{"model": "contrastive image-text model", "dataset": "drawn branching plants", "train_examples": 145000, "image_size": 64, "crop_scale_min": 0.8, "horizontal_flip": false, "tokenizer": "char", "vocab_size": 26, "loss": "softmax", "embed_dim": 384, "encoder_arch": "vit", "encoder_norm": "layernorm", "encoder_norm_position": "pre", "encoder_activation": "gelu", "encoder_head_dim": 64, "encoder_fused_qkv": false, "encoder_bias": "all", "encoder_qk_norm": true, "encoder_parallel_block": false, "encoder_inner_norm": false, "encoder_moe": "top_k", "encoder_num_experts": 8, "encoder_moe_every": 1, "encoder_expert_mlp_ratio": 1, "encoder_experts_per_token": 2, "encoder_shared_expert": true, "encoder_patch_size": [8, 8], "encoder_conv_stem": false, "encoder_layers": 14, "encoder_width": 128, "encoder_positions": "learned", "encoder_pooling": "class_token", "text_encoder_causal": true, "text_encoder_width": 384, "text_encoder_layers": 12, "text_encoder_norm": "rmsnorm", "text_encoder_norm_position": "pre", "text_encoder_activation": "silu", "text_encoder_mlp_ratio": 4, "text_encoder_head_dim": 48, "text_encoder_fused_qkv": true, "text_encoder_bias": "all", "text_encoder_qk_norm": false, "text_encoder_parallel_block": false, "text_encoder_inner_norm": false, "text_encoder_positions": "learned", "residual_init": "none", "optimizer": "soap", "beta2": 0.95, "lr": 0.0014, "beta1": 0.95, "shampoo_beta": 0.95, "eps": 1e-08, "precondition_frequency": 16, "max_precond_dim": 1536, "one_sided": false, "adamw_lr_other_params": 0.0023, "grad_clip": 1.0, "steps": 5800, "batch_size": 128, "epochs": 5.1, "lr_schedule": "poly", "final_lr_fraction": 0.05, "warmup_steps": 290, "weight_decay": 0.5, "adamw_weight_decay_other_params": 0.05}
Rows from block 7 of the image encoder of a small contrastive image-text model, named by matrix and row number. Rows with one number within an expert belong to one neuron, the router's apart. Each number is 500 + 50 x the weight over its row's rms, rounded and kept within 0 to 999. All counts start at 0. Numbers have three digits each. After the name is the row's rms in percent of the matrix's.
After each expert's rows are labels from the 100 images, of 14976, where the router gives the expert most weight on average: "patch colour" is the nearest of a few named colours to the mean colour under the peak. Only what is clearly more common there than usual is listed. The data: drawn branching plants. In brackets: how many of the 100.
# router: router (encoder.blocks.7.mlp.router.weight, 8x128, trained with AdamW), inputs 0-127
# up: expert up (encoder.blocks.7.mlp.up, 8x128x128), inputs 0-127
# down: expert down (encoder.blocks.7.mlp.down, 8x128x128, transposed), outputs 0-127

# expert 3
router.3 101:502531469533473450599537578532465563590449434485462526525459535440522605419531414485534455505531519467479426520443424515524480525425634461553445433486537387419507579520497470538481523562484476468435492579518454527560465571441487536394490548428549465550533495559559480568542503471562543457582540497380558509484558485510487519452464430545456473535481519585527438500494550506543430487512
up.0 087:434484451498440540452483540591506507489518466569529510597478489433522507541516642437477600505489471481444424452525525470610465475464552494496547588501491431530480493484523548503462415489632466490489592490463417497535550485592502482501438435493483511531503568419408563513510517469481483560468471546434505390464610546496393507534505523532468522572530511456537521487544598518514557581562
down.0 086:541449505433496523513571530481568422505540541422464545494546548527569436545603404581513418468519514494573570563486518501357478572551523556522524574538585510586497462480499474431585533509417510485488502537448498601545423476441555424509514587515504485423472502502448466479525466524472539496558446495484457486467506564489467491462561565505549543522444455538398453598489388469560511451516
up.1 124:490466492501464502509486567391508512567576418470526498461428462512483543417532458473517439580494438483481526486463443420510548550477514469473450491431503496563531615553529466435519517495448517600552530555495518533436503498452381549458439565571452455520474566559514607530501441468511479583532542452544516626426432521582558499555532467510406444499592480469468473473485467368481501454535
down.1 105:572549532496452505450438472531543551550405501508577655447502522449441511541381471516498549586481529513533519511546514499564408493495448506531483496479486356451438469497438553461562500499488424399550487526526520514556495522502529551460500531469454524414621418530461541440546584496518426512518525600459472474476499484460507504456440551546461560497497460449518509530422593591498508602499
up.2 094:514463506491520512446421355562518548461509420550511560491426533543566553472455506550547516459447523502490499506617515530486501609520477582491535556555433430525434567568472489542453510560479483507444555463485474472460526488503486469394510489511408495528540532515592468529466558438462549530463527443442546554604527525509467460614534440426552490534519454605516468489553600399473552424512
down.2 099:646572412552488463508511587512548454455539542471496347445548450425468538463494511470386553537589502489404512566462511617411481477598508474550516502460427576476506485543463520524555589483439430517560535482599472507484426523511496488525485523538539514536517538452451522486432458474420512506485505573517448523427504429488450613512493433523524480499442539459467469452538517485511469560506
patch colour: white (73)

# expert 7
router.7 108:457581404429497494430553473497492476559559543455516537457531507496547472562508557583459455434469562451429511571462588440415556520447408542416487477526582491518539478578532517468519552493497501578445493408572508575530562460499495520507521526608524462402435434510450524369518527528505476508481534456452499573549474436431546493512471575513580481552616469483547559487455520528429524450499
up.0 103:595450471526446487422474495526543517471487519518516503511465475472476383542460493468506478559701508473529412490528503467497454422480535555488485490565478478549542508503508521429506502455529502543528566516512489450584496464519508591450475559481496557487542507508586446519531460536514582520423481443474513479386550534415335461534511425509484495580624491437547508500474427390474562522516
down.0 103:493478530364467445532524579549417546517540494492546487482588469483471481475518362560441614363407494546507469475537461565524544540374474492504566573484477476475406582394440541502571456545504435552457486496432465476484496508547555516552511502484501422388474509529471541500549527555521479472506563550540429455580527479532563498455452501543481524479473551513442497517453558551464541486463
up.1 099:572490574553450535403464440418515529406436496596571539583458493494488465514444531527558512494508656463479418433453501425462526472555419477436482497456368537515515484514475533472485481493463499421464487494486511417510450499502469447464487391472513503425416463502488497558583596445514483600462549458530501515585546420547452523530438473536460501460484422500455517486468478491509504604550
down.1 107:464420478471512444398489474575502422508518571559465581388540525524495471494516476486513472545445432489545534506514462608447480556518502469611570547456521450555509525483448507541509551465484599501421448576499533517474456534501451388507413645471511510525446576444508393571458479526455524456549447487478533405508544508478469453440511483412450435444457559483559500530414553481538470505541
up.2 095:440471548478545477530461486532500459471524438514456494539414454397541482502489520597463465518486440514530417488554564504436561492438495530452484556423498623491484406413516498497475510480434444414527573508531447491404461533489464431497538421502644559598491455500493483513493507527535491517504569480476523480524635460599469500422458535461546515516433506419447547412482589513548540415495
down.2 083:521488478526521464514449546399406423414462484466545503478468423591469474529486509448474561433560537471494546467472507521536496523502484435568501506512382471521451559445402539489472449575393548467424503486609442482553521430593474511405425575524446531534497583402508561569540441491477491494529481530536540474491518563475498448471597476461504412496571515517504383516470481490556478593541
patch colour: pink (53)

# expert 5
router.5 061:508524490478480576505471512556442442499563500460512500456546521517516546477438402485484563516446556481543586497556651432520525492516524527546444482413467422500458516513435434481417543521538498551440426505467434519515510501516591533510533492532591472540537605533399427453555560486542387525442526564535489407556413537451544398540522499520609581526466499538516509436523558542515577513521
up.0 092:442411503467582560522431544495549515425424453522467470486555488469480463447485529501554574548477514525536471515442457502400472510491573478565461499470530483513403530500505564502600449543485453487536456441461500436520503513471489551541386538490451566574533490493438352523633549462531471494472516464470522502551597459567434483415525527623478514477443461436504472552445576452484419587527
down.0 098:503504442567580459551562418404477551629564519485482510452460498542594528520527483522483440413474523592528488499463483483508543443478449527428500414433500498508543503458475498548416462455520444513423580495489453522398473503448527514490591493472531454539512561548560518451419496465398499398488483561503485560474505458500504445524433523451474477489456565563442543404617447530529539388435
up.1 103:534423533511573492507522475527587457431464581406510465577540402541526443551503486581572613532510543510503462543435537482373569480474538466544407439520570491511499468484532440446514520417499563403469421472436552491445466445446402526457521345470514470545484492475509476496444565484483517464539434550454538508507525520503473464501485502440517412396536461553547481520443551457546536458497
down.1 100:460468465559484573529519499486501619532487475574517461346446504552518514495552446424454484443420477526495527501497523512474438518511468488470452511488469514479486532484441554560487503494477499524582411565482397620578591499537515495578515613600552503526512579457589503491579393480440449514478555422436521534473458545473449558562393454537527589506493558514521547557465522491484450536501
up.2 093:468504486550523425490509480537418505552468462452603546562479500506501528562447554560426517481565495532439502548444470504548525480450503438569432475570373453435462443440558421411509484492498521533441510447510498526455464465430477515473415543580545542510491464559491612526533539390507408571543487467487478520570413456484501494461438512413389511493435511553441495413512509389437496493558
down.2 102:591475492471554606543519496497562447560436512521566471472495461604505515460576457544573493472504577459600533536474471559526482590540474484528571423480512514521402508545497525566479490466486519495416531537477527373518562550505439497496566536411480480511536637445517513563588463478558533510419437463456464428513527587439547443535532476526590488499589468479462420617496510508499490498516
patch colour: brown (63)

# expert 1
router.1 102:608470428473558483469569461546457484547397519579540527514529518556531524563576561465475499509534456532456514498475474488481484393551536593540521514570446520378469466453576422459443436465496495467482425520506453484563466483519487507507476603473538471556596500426441477473531499477579463461490400474510547480581464576515449359519538540504595513488453438386521479445541545535455463461503
up.0 103:530530606479598450533558564476374543475479454422523572553574516510518522476582511389416532531431470479551534484408580497594503433558581451496467500464555592535514559447512479400513514456483489559514523556480577463488450489439471562425483511486535476530519516514598521507423455540531461471508528620425497508522453461564518512459486500506549521509532438445568428562551483543520541422526
down.0 101:507477532509474497464492494501530472542463451511453477514523458472493553520468450525445613561514467491482583477516452509463520411491566486449453546556595481543523563551545430589541580535506557494540530491411521477398538568469608473525632530499473476488526488455554494547511484537492546554453526476558408525483396432532519454434451425590416597411469491511455526485454392451454501381521
up.1 094:493466492456551543406501479418432570569422547568567542500508537445633400484562446567413593533390523556484470543489464516507501513441508494546543485575457597461560494489467516572554528518519512450557461483519478568516546489494508520470423564504473523550443505530560533522542554438444489427496490535530453543536509572505455473512486461369603527487513551578541544561448492574487525607475
down.1 094:462522467484557422501436574556502373503505468483427463556406460509508592557446580421582441449553487496538546450540460479542499497552496606504576477462603428523589559514587540453439468451447507546489462480529514534514465548551536502476534445469576518531592557538444504498498556569488473549543491525537537542550500463441567494528478636526451546463424526539573504485613477445474512505463
up.2 076:494497549433501600449570480517448439510490424514448535556564435437448499459516486479488536559547519527569457436533559499486521508479476607399519473476393491659542474459415565469583566565512523467443493478510445469471545523458535497479466492514544492356511576563562537457419494543474558565436548511410564579454479552480519501521510587484528502516461546459553476436478467411490501534458
down.2 079:552512492489463403602521555527469505475531538486495469516399532448562463442535515542478561504438451537518495467507479494532400590453564456617525512469477465466463469460486497517396550492463463573620512531439553466487458463489324576551557457454464519530420455429555473420491525470526537523508508471611411487552479538507499431554472514438445500568504535519534496577506526549594495516567
patch colour: grey (68)

# expert 4
router.4 101:435560507499455523440423450434590551456542480524468448445452450573487528498438493436456512458535520586509544483590540554486547534544400528446493540495459543531510495559494510484529405510476450541536495469487446604529527499601382491640483444534485567534540522524491477505469518498506481436362521566501577577510535485485425525494584485463500511417517560456492561577486538383484473574546
up.0 085:604484540571437450559608537596495623505549462586430511517402516495457461523521479528489521467489539473509524496514609491432563497521555573566463521441593524454476473467563542541467549535437481413478535497504498420448541606524450506481458408392523470506479502464553504488485505418467479490562399515452435520525527532501461521444556499478551565586522411464448436478390485503511478510472
down.0 087:482602477455480451532446476483491440470662442463564400525484501466594500512604479461561380506539410412494521472492413546516444516523499480487550455539539491511464615531532437485473545441430467490436542524560526466613495486490540494505545471469540525573481546553564503525472575452496549578419548538502517477519522499624548481472419451507488502438462537496474530518498573434559515516574
up.1 100:497516518598482485510463448406462426489535497508545486506482528562453392548486575490483450503422426554490488453467509504448415564528463435510552461507500606407495462520442525580498552541558539525527505448517476437542544466475389498569451539518546497508465506472637567496471475401512466428477512404501471543488475459547551452468561437502497459507345573422590522553483506413516495478547
down.1 106:468477431587498476524456516530464442500523436435506480461463564465474492533476493591545477382526575507500540622483506473449589486513509469444552513457499434551503602478473532485530398440514549557454445571454446497529538532487606592498521375490546544438526480479418562496513426549474567477415448480444515499555584639547498480456549563435444529496500558456463519492486443516574502489530
up.2 090:450493403448508464527488447554509583557454429478446474484529552464511420410557540494442453473503496542547448496585519460580479500433484480479446544438516523445591546510457577558536538468421543408501584521424429471508496386508595451582610513541487449536538440536497502448480529459529505470529540460521528521507440512583559526506482479525567478519430635509502559493569521433435558461583
down.2 093:562501475532419447589488491595533456411550493538441515535435457482544503540454492573587548480568579563494382546518525459494351537512567513517562504540488438475572446542448537545547435543508589584506473494527460491510469493421437512505528475442525489610567526417559510432484532465477487480498464512510489446443518521477442489584459545539431518516460525427529509392459536608493579467478
patch colour: brown (73)

# expert 0
router.0 101:478501575540517487596531560413533470433548470438482431515542443496453476567433466506422540455435413469597478529511467524589522584430427474464510617541399478525509570506464570484501561506523575548580466455479502476438540575393488441528557410463494433573486515555557564485532498495498459555519567520561402471492472505525575541484463440480482473430466539448437424462495502574501511483540
up.0 092:502430563500521564561404461542526482442532416437521545469607533464386403383513336517457502482546531503452538522428511573577535435474454485481542566459454510462508500506510496496475581441429494498525547476470443455560543459500458422601460456538466612507468570571477511530533471429568566497519495499484447492508488490555482531503522495592500432459495593549530506525457512508475517405525
down.0 095:442517420426484484487523462481505488550479447461481383567492445505587605587540474473602556494425463429571414422503558505440533506459498490504459506574478423512398509450530461483481518484495459505538424485509558575463465537461465461411445502460476461512440512424521480439464568532381494508562539488516554525496576435505535437480418543504536569398515460427420457492522530436533448571447
up.1 103:502509561477555508469544429442432473436413540533490505492505516535513525462528481539532485521577455512513480515426512498566507418523467457413572468505560465518548515547540386423553531441491411457514626531489499547513513483366478459548456558450521555476496441569512497496577519491523485537512394485483411455514435526618554458501405474453450582415506529485473424445615434461583486504475
down.1 102:482524497452509488589495490437457537446564450539465506501552496537505574500530487440543459546428441496635580395553420405499443479581454536584576461443562504363492453484482530528553487506553562503499474521468563533479513433460466447535476518543488534512519462436511585489544531534564424385479526528570523468554545565468479579433518567439616553491530502507514457533456488554520480399481
up.2 084:442501621450457533564498395519581441512517523506487545475527482509450407483470499492574538477494453504491500502447470461499503412513504434551526438478502484520503410491521488601566451483475444459401565474548521533426490467497583492440437512492450510504460512571421540532438478550386458530402436479571519428436503403463441456505506552596447550513499412474426460526381485431455570482465
down.2 090:594515455540558519492414521552422488499563455433511497483523504524528546498450525425428493491489505427488504499515542537504343453474570494538502590388530584522509544524548600482480549546501586539485516481461478549566483494448494545418539456472541395480387472549503517493617533448428521539553511446392435477573454573561482476529503487525573504605542505522478559564546470528538528539524
patch colour: grey (70)